config = dict(
    train_examples=197500,
    horizontal_flip=False,
    loss='mse',
    hidden_act='mish',
    block='plain',
    attention=False,
    optimizer='soap',
    beta1=0.9,
    max_precond_dim=512,
    adamw_lr_other_params=0.0013,
    weight_decay=0.1,
    adamw_weight_decay_other_params=0,
)
Rows from block 3 of a small image denoising model, named by matrix and row number. Each number is 500 + 50 x the weight over its row's rms, rounded and kept within 0 to 999. All counts start at 0. Numbers have three digits each.
After each channel's rows are labels from the 100 images, of 14976, where the channel reaches its highest value: "top examples" is what is common among them; "colour at peak" is the nearest of a few named colours to the mean colour under the peak. Only what is clearly more common there than usual is listed. The data: gratings and oriented noise at many angles and scales. In brackets: how many of the 100.
# conv: 3x3 conv (model.enc.1.1.conv.weight, 128x128x3x3, each kernel summed), inputs 0-127

conv.72:513511477575428465425506468616512480507508592527525530452482518489520524503534519465499501376474481633494505486434515466471545499433490506472378430498402513460478495516483500459516478521494507538517562507478487450496517383378529438505462509611444500389503492444552592549542465457534428467507529473487427461492356513437526453489427489491544439505468475491492455431465354545534536505529
top examples: fine (64); dashes (50); stripes at 120 degrees (34)
colour at peak: black (35)

conv.81:515509504494480491453459512474540412483484492476518522423402480473478469458483478495492440561494549529569451493526487505422527474457478498481448527514434626491481488466573486388478526498498504474462445476419443390467489639629529585512552609385491415481481502532435491586425533550541453524440541472539488469482384537553555482505585431441454493496494478479497509530480623458484487459431
top examples: coloured (100); scale: coarse (42); stripes at 45 degrees (30); stripes at 30 degrees (28)
colour at peak: brown (28); yellow (25)

conv.124:525518519468517459521525507610491480469575514512378524541562674544479503510437559492522506492475396527553451538476460436508439519509495523597492525470489518488529379469647499413546459604569535434446521463503505517444515538518525539513475461539518495505537528492459558553510460496386518514508471503503502432434539554534414451512560422553601521523509492538505470427551502484456511616435
top examples: very fine (76); stripes at 0 degrees (45); stripes at 15 degrees (41)
colour at peak: pink (48); white (29)

conv.94:513513481419527464499495535401454463537465303483498467509493545527511502466489465495517485467511506397500542499525507504489401425471450516453531452619536497547471510402525538515512519555506545508556386495505509514515523559549564573509499506419493455469534528490297576457509485511489508517479521558428477479483461520527521490522561465496552499349517505538450476522465612520555406528468
top examples: very fine (70); stripes at 105 degrees (42); stripes at 90 degrees (29)
colour at peak: brown (59); black (26)

conv.104:502497455475441514427477564550567436545538493506495521453489560495502524487435464457489460413517468494520484481490435518514457539474454508499413581478447551494430431522550440523481501491397476499552492487475458479505527457423635506507466498507405482410537516520532304504470490478530440444475503454554395471418517487383497447548509416479546462496483513527343455430433488494532491449424
top examples: very fine (83); dashes (75); stripes at 90 degrees (27)
colour at peak: black (53); brown (29)

conv.119:539509520455538522455511468512427486434483497504436453496493369450505571455599567498511441487467486513391496493455518541538512555492442512511486576487457481465480536490427582537485488497448589506513466468473485500707441522474552514504551567469398422538544466499533560505521499482618509493482523510400433572498566554489513487465439493486530525429509681493536503458441450527532459515489
top examples: very fine (65); sawtooth grating (55); stripes at 90 degrees (34)
colour at peak: brown (66)

conv.63:505489485496393494605538488558511489533533501604491499517537545564518606513569478560491487600459593463437634479457600443600417481484496494510543450530505475446457556466529430528530537463443491537542478540494524466419532524512499556498503522450450556498578514505474517512528564486473468582441500477592480379462480518444410462495534455535445489549487469540463459451478351522452449591475
top examples: square grating (52); stripes at 75 degrees (45); stripes at 90 degrees (27)
colour at peak: brown (49)

conv.111:515567458486507510478447384517464424512563477586551485535529511566486437457502705511584486474495495490472510495497480574447516437454495576578449513480430488536502519546501555495585522523580580509529481507403504460498468451462556534556457497502440533511662482541454503423447569403530464462504523498530455498486520511499531519467480483492546502520440365500477449518461466512636484553501
top examples: dashes (94); very fine (74); stripes at 90 degrees (25)
colour at peak: black (27)

conv.83:549507449509509521518514401400515529472260423353542538534511447524576503484505462526508467509402525559537519516494522351511534476510516508286515483545494505529521543520454508582498552548502508563540552527492536506496510482499490504501525534543501532536442467470481486486521494506483492506531515543483510555471528559504529443502531494480521509460512433480505445568472516511442519355547
top examples: dashes (83); stripes at 75 degrees (46); stripes at 90 degrees (43)
colour at peak: black (46); brown (35)

conv.0:501502529584495490348573501506509519529468578485534429420409420480477501539443469501505484367504538619449434479440572533507603546507458502466443516537451514518498548508475513539522581496505498470410524448494400492552501499439520456505515539578490439527512486486561413597557493516547497472394404446491443441498466518506524538499411498531473501549500534483537516453511433394468456491616
top examples: fine (44); stripes at 105 degrees (43); dashes (42)
colour at peak: brown (31)

conv.120:518506518480536476495540443439498366513476426508536482571567531537507494517502521497503462489476569419416521494517587460595477429501496499488499523566439511478484615491425555555492589501512521477446421584476399454526393497438530456499512575441368531567485497493557507580482496423539485552407517414500440549510523526410562483516389509511444455500465496477599507556500488429447484529543
top examples: dashes (74); stripes at 105 degrees (56); stripes at 90 degrees (40)
colour at peak: black (51)

conv.68:521486460379537499507472457455492483477469424459357448467452418515610512488588516501485453491452467460484549546519484446482425420526466493453466495536488531597520421484470478542508573571540327604666497514480541485519482480563516494483432538467503469517460519469488467505458488488354523498545558582493504546520566540517485458534564514475581504487483541475503467544500503557551506425478
top examples: dashes (85); very fine (64); stripes at 45 degrees (41)
colour at peak: brown (29)

conv.75:807511510448451518468502478439536508534498503537518530523492462491505476487579605493496477491500481504491501487462481497482486481494474491512486502542510562582493522511503501505473463503468481524569481478493504485513498502478556492513517480518519508473628471480482516491523506516513499484500484536500498601506508838514483480444479507495491518500501489504479532541489488479502496526496
top examples: very fine (69); stripes at 75 degrees (43); stripes at 90 degrees (39)
colour at peak: brown (35)

conv.1:550513523460502493488539455505548477357434609476479539539547423518565583491416454461507482495552484567545412505457564523476555583489540508488545509526564492437470437552540506448587486476552392507346520424494460484462571518494463495501519453547498514509469528496508445515481474472417498507484435465558554428497406550512479543496349484488462488536509505499474537346456467443484573518541
top examples: stripes at 120 degrees (41); square grating (38); stripes at 135 degrees (32)
colour at peak: black (62); brown (31)

conv.37:499494524454496482521499539453470422401477530530464514521489558533461494485588496482495460528499516524461489520523536492534512414557513492453428515480420452515567496497553486521423556509587579446481509504470498557490342472462579662493528555482439470515503500463598523515479528307496486516515500508571436506559481512402524493474526539492486656560569443501485522501473375490501500467543
top examples: filtered noise (56)
colour at peak: brown (35)

conv.50:550510507476503574336440450447485531525474446574557481532509439533562472493499607531498480457496561444491471505387426471434453471518373499525474465504513493567485415535473523508505572516503479564436442495487456525476490613517441521503437482459490430474571539462428498516480493546506462444431517547482460511502567571512575493531394498547562502466492454489496474437527474573683446551473
top examples: very fine (100); square grating (52)
colour at peak: brown (29)

conv.84:511500503527478558518505315510599478501515498500500529555535542579504523409472519530500527528465534519528545513503546512495561505505518504516517533446504495518507512554491559448509503485516483502497530572497553522436536496505494519494307386514511541503561447357509630435522489480527521539555549553495526574517478488479559511466530517421527542550535274505505511495445537553546544500532
top examples: dashes (76); very fine (46); stripes at 0 degrees (32)
colour at peak: brown (28)

conv.103:463497486529466518533489511526496593524553477403513490416438432458478495466599432475497522528452540532530508493501531542501541623494518501465543542411562510562525510510357515529557487492540274502489514495492498555521415516507499349488474554536589477515445452514543563486526474550526551508469487481553550514477506493348523501497413479503506558506527512449504493494470375486533483504522
top examples: square grating (52); very coarse (51); stripes at 15 degrees (48)
colour at peak: brown (60); black (31)

conv.114:545518470511577588470396467398464440480544505552474447432427448559487494504481524543517443524514504447450402480480505578421564405495453518475488435501443533457579489641441540553498539520439489450458470389481449461444521475521540481511533529451446509546487491522430471535372521451495497490411359446547463460477473559501500480456463487479461506558470486468458507511579491406450558520586
top examples: very fine (99); stripes at 135 degrees (42); stripes at 150 degrees (34)
colour at peak: brown (42)